config.toml
hidden_act = "swiglu"
drop_path = 0.15
positions = "learned"
beta2 = 0.95
one_sided = false
batch_size = 64
epochs = 7.6
warmup_steps = 150
Rows from block 5, named by matrix and row number. Each number is 500 + 50 x the weight over its row's rms, rounded and kept within 0 to 999. All counts start at 0. Numbers have three digits each. After the name is the row's rms in percent of the matrix's.
# fc2: first MLP down (model.blocks.5.ff1.fc2.weight, 128x336), inputs 224-335
fc2.26 099:482547565526495455448412498516496564553511527458530537531564606459428522501574504573480442512457477458480511524480488503527474528474522547483511520526519599576588551548501551451534530485463453445473525471460417537462514482535403457394455454487567542560519487508541527589469552579525408508467511458537605448524449475509513444465536504500
fc2.27 098:521458513505503553508440498503511468514480430462582576533486435456475421414498536503562603477517506505538514514440494482545470429447550536370533587546483511572556442491398526492394533534519427456453521458522521339488544527390477480539534505467542557489471518445469526571452512435471465545548553458487455510448470447550519437505484465409
fc2.28 098:527452486551415379574484512420494495432553413555435509485478459563583450476568583427457539541556534503445538413475466496571545449519491402392418473512452586445433494493522493482454524560450445563528553608486508523470500505470528483464441623509582460462555461525517591544504420490483555462468513542461456498597472512511541498479447518446
fc2.29 096:427508418443512477508573505449483454474447515579572476535503446490480526455476448547560484473477438589542453513484532500423396466603434425379382441538504509526516438438468493553468487540500541464607437522500560552534472518574561518512575505524472467570577541533563544464529538447551502583534527581456469421571515453555557590431550453514
fc2.30 101:504543391526517467477432481419529493507542500546510460521533511517561434564456475530512466522548564565501436395464581425473439567495566540447566553550420429421498523453581530483417502597481557432543494492549476491453555608501470459520473583498471525530501433490529564467452480428545453486501427488522493501523470623540449500475508473558
fc2.31 105:516489463481571558552445460458508488533468542476396576517524569595462473393454542440516469530437504475509420534504487532499513491401558463367518471405468483495516346576573515533422543500572546481542471487540449558495509499549461488557482464498503523408527587496533530478533600481524490478473521572495473526531457505490499505530441463500
fc2.32 103:551451426391519532529482459514500486434558526488522503486443438483570530554480419386518455538467449482555451499428478506451555531460552515500420487547505461426510469539520432432516556576396588450559473517513427489441437471481475567591420455485552504505493509456529560520530385533519444574477511502533553484471583490441466485489536488622
fc2.33 102:514529479520457481521542541481432643491493517465532471600462513519379505485416516483562502360540491541456510577433526488401450524557495519603440416522537378466526486471532573441520421473446432486433563458521509522453478438547480535504466493517475466561491514535506480498435487511489364459461502493451551575507524601539484506492484415514
fc2.34 102:488402407518497509505467426519481493511456499487508482611533531452433450541440538481572449424422442494594459560536521459552510450351543503565568532552500621491618458549522518467554403566495461464467492514500451518569526541433505507599541553488610465483515463414545473519537551596514451498438508458403513446526578498514494421546595455475
fc2.35 094:409429465496567596491547460558583562430479469544514600555522579533554471510483493544529592495512531474534458557585406537441444507541490414476405510569554547438439575465420559505533451380471482482451583552495559504574502597472491495502641476470478539421512498516433532437574515525523377494562430494443522590413464432545491551479453512510
fc2.36 107:418528454505543533583475548439557503508554519574483469507499525516543534499397482467492511543552472511506595484564554501475408536598548458504493636510547390440572440427520447541523461479576496477548480479480555496489448505472521480495473493494397505460526465448460523518472527445389526523529461508454496523496517516479503501436491553570
fc2.37 101:565427478543425454550576584445599489533535488563512528454424456459372562515503515495471528414518549473462504514512410500523557502473498522553477529515514494474451450435526465451470494522480446429513384503469513529604465447520543452473518493563568399533427571394500436537539509568520515471443405528497550476563428531469535488481519495410
fc2.38 097:557544454513561504501419410463476471522505447512478516445513569511549497593536525475507524495472578453446543499548395487492509490496497428486473496500413552472553450490566488435526506577632546498511547388437516503483505513496502508466396465510581531507514495440494501532440459580401490460374521495517625427485435478483452499481497452478
fc2.39 099:513514524499521560468530536466530439427500498456517540470438501457529546594524566519442428485486568615444544508527479551464511477449536516470470565481484570501425504607480463507576496478590485451515548434555438464496580479477500477402405491545423544531528518559576390511534377484428501502544525444548439430471581398544479546535528621497
fc2.40 100:563480547498510479464530565501427463452499423487465536452503549504486536523458500448489519553527546512445489494490405538490483506502539559441463533388565443457438477555536445466510538557552423406563528447496512365552543524564571520507486487555536489421523496431526567441500581453489549497460453502537517516496509569472506538499498520511
fc2.41 094:499562521412548522425528546499504542461492576431546536453468585536524494546559405517497526525476525370561560520502451455590542463577405493510533561495492537457486514436530491495528475506474490461458452534449479514549415519494536490500476462506515519495466523553404632593592603480439428508466501573501559588543528533557552477387407567470
fc2.42 093:563538518450518527540539473555507541555494463554515458478384418553487480439513410546545485501647457487480598485530548488376554528457577433539506493474495410497561477486405513430531581461421479476564512504482514537448482510437496510596543466553479526542502520448474583416559465526448506525479505549560458538544590451494517531432564607486
fc2.43 100:371456488472589470476497445470450512523416472503478423589544555514516434498493461560432567454536432491543530526541536481419542568505615466485466563466452415426562591519506494526537447576496390510543525386597494498459489524535428568528468508508508414408410497520533514532473469506459476490489500412553471495519518476470407509511453595460
fc2.44 101:420432503464478489485453514463527552580550550380477439486646486513414416475474395548536556452528525445486549516436505530496499430546520531461473495536543468516470497462481465513499464546510441559538484458507518482398504495460552414487472564507466430475493455492421467588473656430571534481541507454445484563507600490500516472474523575505
fc2.45 103:515495494504582452486498465569573376506551540483422553523592498481513508456429507459431507550465502546430399603482507527537447433543507513618585517508612495523545423480616497492518538535490429489492597575483533492496507470579479425532565585501517459498565528519541463460526507507439532452484472405394478573547483450458432523556480551510
fc2.46 099:565450411486554534497476480501533580475512603400508517444467447546511420450441462511521466520487630524504492435468487492550454447506441427460466465527491441551545388530522456518510521472542489522460495491473472491507452419503477505549418437470439550524428549456547499520610569528394483490550539447512405494498541503464562528436558440522
fc2.47 101:496507546382537478451463522507549500482587534606566479498455406595531482540512553446449447585503550507527482413507565509458476537506565590498534502452416506482535500493534542578443488435441525416530527562523546547499573486536537492562517490470511468533499515546553459515547489498453499479389565535560441613495386531597524559472524470407
fc2.48 100:519528490514581468531515525487529553492403505480528499512512438545609437400403454489613477513560616537486545502528550557517539440495464580499491527584465555467487468431476576472505530410428451460465502501419400580500484490483462520402429385588456493534475541443654487478484498542428495558378535439592463538492495576400601447424599502476
fc2.49 094:568564525483475528449597467462494517534469464490519494468509562545571485505448518437446445420440500499443516609476464503498362515603554453475525535462531485476473522448510506547427464536475464516537627458461515541502506548459499533403527562526417539549519541552542575533601509509545486509512545605509514485507424424434511437458523378512
fc2.50 096:533428408454471466499501557466449514522502585578506478451469537483516514482518557530561496425436432462482525423464531485629476415511456576445529465474432429427461490399483513455561507560501444435469571516578486496522494401531571526551531496542430445526468461500532506544449465561545518511513471558536498535515478485456484465429576417502
fc2.51 104:514477535477508475467484468574498563510517516544469567490479523422478486556611519440463479436480578475519412488521418561456554518504580460514513447426453526457584432439478528468461484465523550505478404526524560561514442485465561460617428525568545443543451438559405446441442463496505478548467597488470451584477489468433483539496490484578
fc2.52 098:473530551492472469419476540514474554550587431582496492456538525534450485552537546483458500540479531494506455548522550522473491503519562587454383442414517504542501513516538496476518470528509499509551468543430536413596524411442484587462487550477524578533490521492485554436514423546559562534451460435557457540446504550427457578595434561505
fc2.53 104:492544489485409540486437499501444508543475569471390383496496543577487517480545522532526510464450425500500525524390490507487593467590502578430574527494497534545592509555503511586542490522508381587488538524538501459452583457510511612536479501467569483480550553514490505638395534502522453456491453513560481480502534466493511476569528560573
fc2.54 098:514464460509551481575487479435493460436448482391381555429460457513484534551500542523552514475555501581521467555438469522414537556488510383511465556469546484497482486462412532499470421424504590489529489501550558505525502479490434491420485413550463421465491550488491448555540547502484584549428561518555558460578668537501357518493512417509
fc2.55 097:493614552525504544517496555419470528454567503510473447651583526408592584513452521484515504505502566551504414546460502529491457555528482490544502448492459471496492537641504478584544568509446473509448497446534511464550501559476523547480514539413509509429460434530541477593420467477463570436640470543546528499475532623580589489473530535469
fc2.56 105:592377619560530470458462562412465483488482429497453521470441484520525570516538501453473471580522567506459524441466529488528517441447455417466470479451494502547506471473428530473530523525525437426475438559509453530434503530497485530557489525410458507546407473516503428571468459519460491457478457541549479552488533522539438565484500492443
fc2.57 101:527380516508588566574396575535485535504526489506525459499652436494414454455543467542435437510429494496497520467494501450453480482517388515491477488492468369469612458512469486470390506538473503431468486465467570566387528469569518551494487522419544597444466565531486566506589505495501431485564507471515540539450472510473530437509504511588
fc2.58 100:462481544436505455559501481417539566496460444569410465493526491649555544449591468520501505519450444528556475464510494548505525496551555517489475475423455495560456496533492440575486461520553521447445491501532533428403547580486485518567571534532414494412610461427461580483477459481480578545454539399387528451545389477483429556465517523468
fc2.59 099:481504618499426486485585573508532469523502454454545546535489459426473564467497425587527478617509588482433382462553489528528417565467491513492448506519560504428537560474494482586545492472515353503551530471508572389533520575513497507518425474531512497554527489453488522541561504522507501529467465552536545503570431446548440494552521497531
fc2.60 102:424447553517490547533493587441557503428536503528481455517468469489445621583393509428411488492488497570589514484474491605468555489583482499478467534495536435517468544512490590538545452485490526548477380509558559488508470570570482529466439399428440568388487512482453527528492526527447470497523582539490500445469548557493407613436437448502
fc2.61 102:513482499486436504467541534511462527378523467505577554527551546464545476410491539457508522479594517589554496411493476471513487514560532570556627532531485497496483484453551476473517430502422479439468501532498444503529501497518397495378459497460452587510544588523445518607542398471441492552485523547513446487498500540433470504469500531493
fc2.62 105:475531447571541493463493498544521502593569558462531582447475447470606464494496452495546427535441363470403411451595535496500515420540478425464418567566501475553553430536549433543472471539592484524570496452476480501420518520484452492514492579488474484580511559565465521489476433529482527409480476499441536586560534486562470477454564569520
fc2.63 097:484565504504480476457520494568498478599557476583416452530431527584522498449486487498463615444495518408483431536479532471592523438506521445470499511511455592549494575506561531525546495440372369387557482556522560539473495404513425514530471424566526476552573481492481460468474442472424475499493528538561476509533468519507541553534464505500
fc2.64 103:513441529419501513482633522424525522486456408495471500638504526460534577557445575475444574453561464443537438578485559421588426481474499543392525586606451473516448549618553453526457479485472497466566555484464546491477532509439506589519548491445496506514466561536476505502474465515448408453451501464468537436468458505522538564555553449525
fc2.65 103:539490516465552431545429471550508503417417452484439553512453441459578508491502522524527472455585609406507575440525515443510463463473409487535485572475584438534501435483433570456511454537540466540500570512550486550435543504427485423448543549592411450537465539454448506538485492466484440510455451501417442552391417480464462523419531502418
fc2.66 102:430518438479459516523547503498538493591502427488430416578495492466496548588524498396458468509505447421518481455563442515471478452473476504469552543551495522506507450547502459490426440513492522500425461444514427527493477486457537527496489462304511495478497509497506571497446525488393573548368557486489473517566582505558484411513542536497
fc2.67 100:638506488546527540478461602490390520498434471533519490512519512532581532440523443539476540423499453503540505439608502492521553461525516504445478525426526596468494569516494566536492562606519470476495558507492579550419545588480535506488532484534531463537440576555552610466552562499594413565546394456526514550526466503500529453522463592509
fc2.68 100:453484456420527550550528449474573481541542515543464505412471561528559559533586513604481481401429472495411529550438501483583559595494474532492450423472532470488536555443521523509452463514595500492465363490569568580493630502387556609503528525362520473464480478532511476509438508499477508548529414523471496440469531504487550493545569547484
fc2.69 103:563453465479564585492506400539642553572641495514400508543536544396471408456569452454431583504455572527522507470473527528492533606493524543333539443542476464548479417498489458524531509583438517474515463578423517496553518478411534549562519561463467536486578481509520619547505510514566520548497456467439473513515535437452505469542447460380
fc2.70 096:407509397621471507539464487398567579491499429520501596444555607581406514467493492535491481464530523525427429518469444537512570532508440540618519514465500534519590528424474473521613549479546486488479502483524477560484478559524629478551516456508483434456570457478411456489480566493478367436468467455456546443552492562567544509438506521420
fc2.71 104:483471470452547516512459456482414515634555543494460399485538512581541489483503489457517523510485525569560502537522500486431509563480493518493448507464376459560492529533517505531508524436483552482550500515513516535484519507487554542402363562488468485566518488532513539489438493454588398446533489402480561488485551480516482531458514388435
fc2.72 097:442458381494561505455538491538525554516588498495470609388575422447481521480437537462505446447503519568526494532458507459435512484533452518522510524540433546442511489507619461602463535451487480411504466533521439559549574437423402498481517534437568465435471439556440487498566557582536516387470551547525464524538579400512502462537535560471
fc2.73 103:549538536497415532569536444515462474492527453562553494572567533482511492448506467515553539466556511477501396428551532448501467553464586500576603452510553511442470454476473514504566527506393485491494494459441492483491517519509486567492550444562496520479472462572530580493476538520638552501495486493420526473454541502492561546386420486576
fc2.74 095:557557482444482433500464425560522518562538501533531590507523528470534588411419519464448498432466498494493440525493489500523487535582491590491534504551447479527514483475482574506499411603422491436546530551468468556589550523512543442451468416496441520505473415553473523455482529528473454465432568510396468500524561507452474593573475485510
fc2.75 097:422484530492448406493576532480576552438465493540457419508504445490476523471400476545478560556484516535478460542466501459497569434472432463414546497521413495500507555464473441543542577465504403441563429504498565500500466508518499519452502584426520377496500488462455504504502533518481565499465381436437479396487534510522536403475559497489
fc2.76 095:544546538479546544526524522535424612473533576443489458537513567403452500467543500554550508438502540497484477466505527531490519454557435572516453573475543521500522468555452524459497461496410387430517518459516534505585497476578469610436535538543469431428566467578499480539559550491363542559507494464511524468452458470507478551513466514374
fc2.77 096:541484495491506370571464563522485476508489542411507479445478501547445500495603531598475575553426515488531589410521517509344562592560516600482553536542429494481425522488509402464521534509540501487435466570526406514498539495482515412454511478506551601430428486495528508497504521564457437482495488490562485515536621533463517518575433522488
fc2.78 091:446465559557508530532444467499537542582558395497450550395535465495488438436497536511435516517504534535518559473455501554572447475487549517514428454585535583495481516605416489522501514516440472473495568529453537537645492511487511524413547479367557497626541525540523477528451456501481532489503558479492545483525532471480499572450498563580
fc2.79 102:509496455477519558526471511544539570495496566443455496531555616330459611432474475543458559532423597467455558425597596576508501450532525526515584462503525574654518538488506514519513469500591463568434533548469458609541540572406415478469546495418518494508458489456497521457478509398561473502511516465601489470437500572501569475462489552504
fc2.80 102:507466479534534438479429428543554558434602590576401408474433459525559470502441525520466561523555549454428475386512427495491524497539446454586539552451466618519443393540471500483488505506424444454492607432455524426532504525424493410424421506468506502526526459508550518461529606521582491529581409503378495475415449479497480430483522558517
fc2.81 097:517482475552520444622531442455547561484529528473491446467448479572536530509429481481482436520443556575511460466519450510486468610458507412607540550558545541454515598422476490410510580460520489490443470566564467536488548480588472483390519540571555489507482588513478412489486603601487548563519391427468512523461426574525468519537525538504
fc2.82 095:427489576542504527537500537466498432473473427523473545463520574466523467517492560555489536413590493479413501483520583511560617461443484443509622360545543525476494560504574440511483482529562434509497452456547564452495521574525538469519581580593463523503422476525481595469582559380452507524434460490471475512511463555523411455548576548552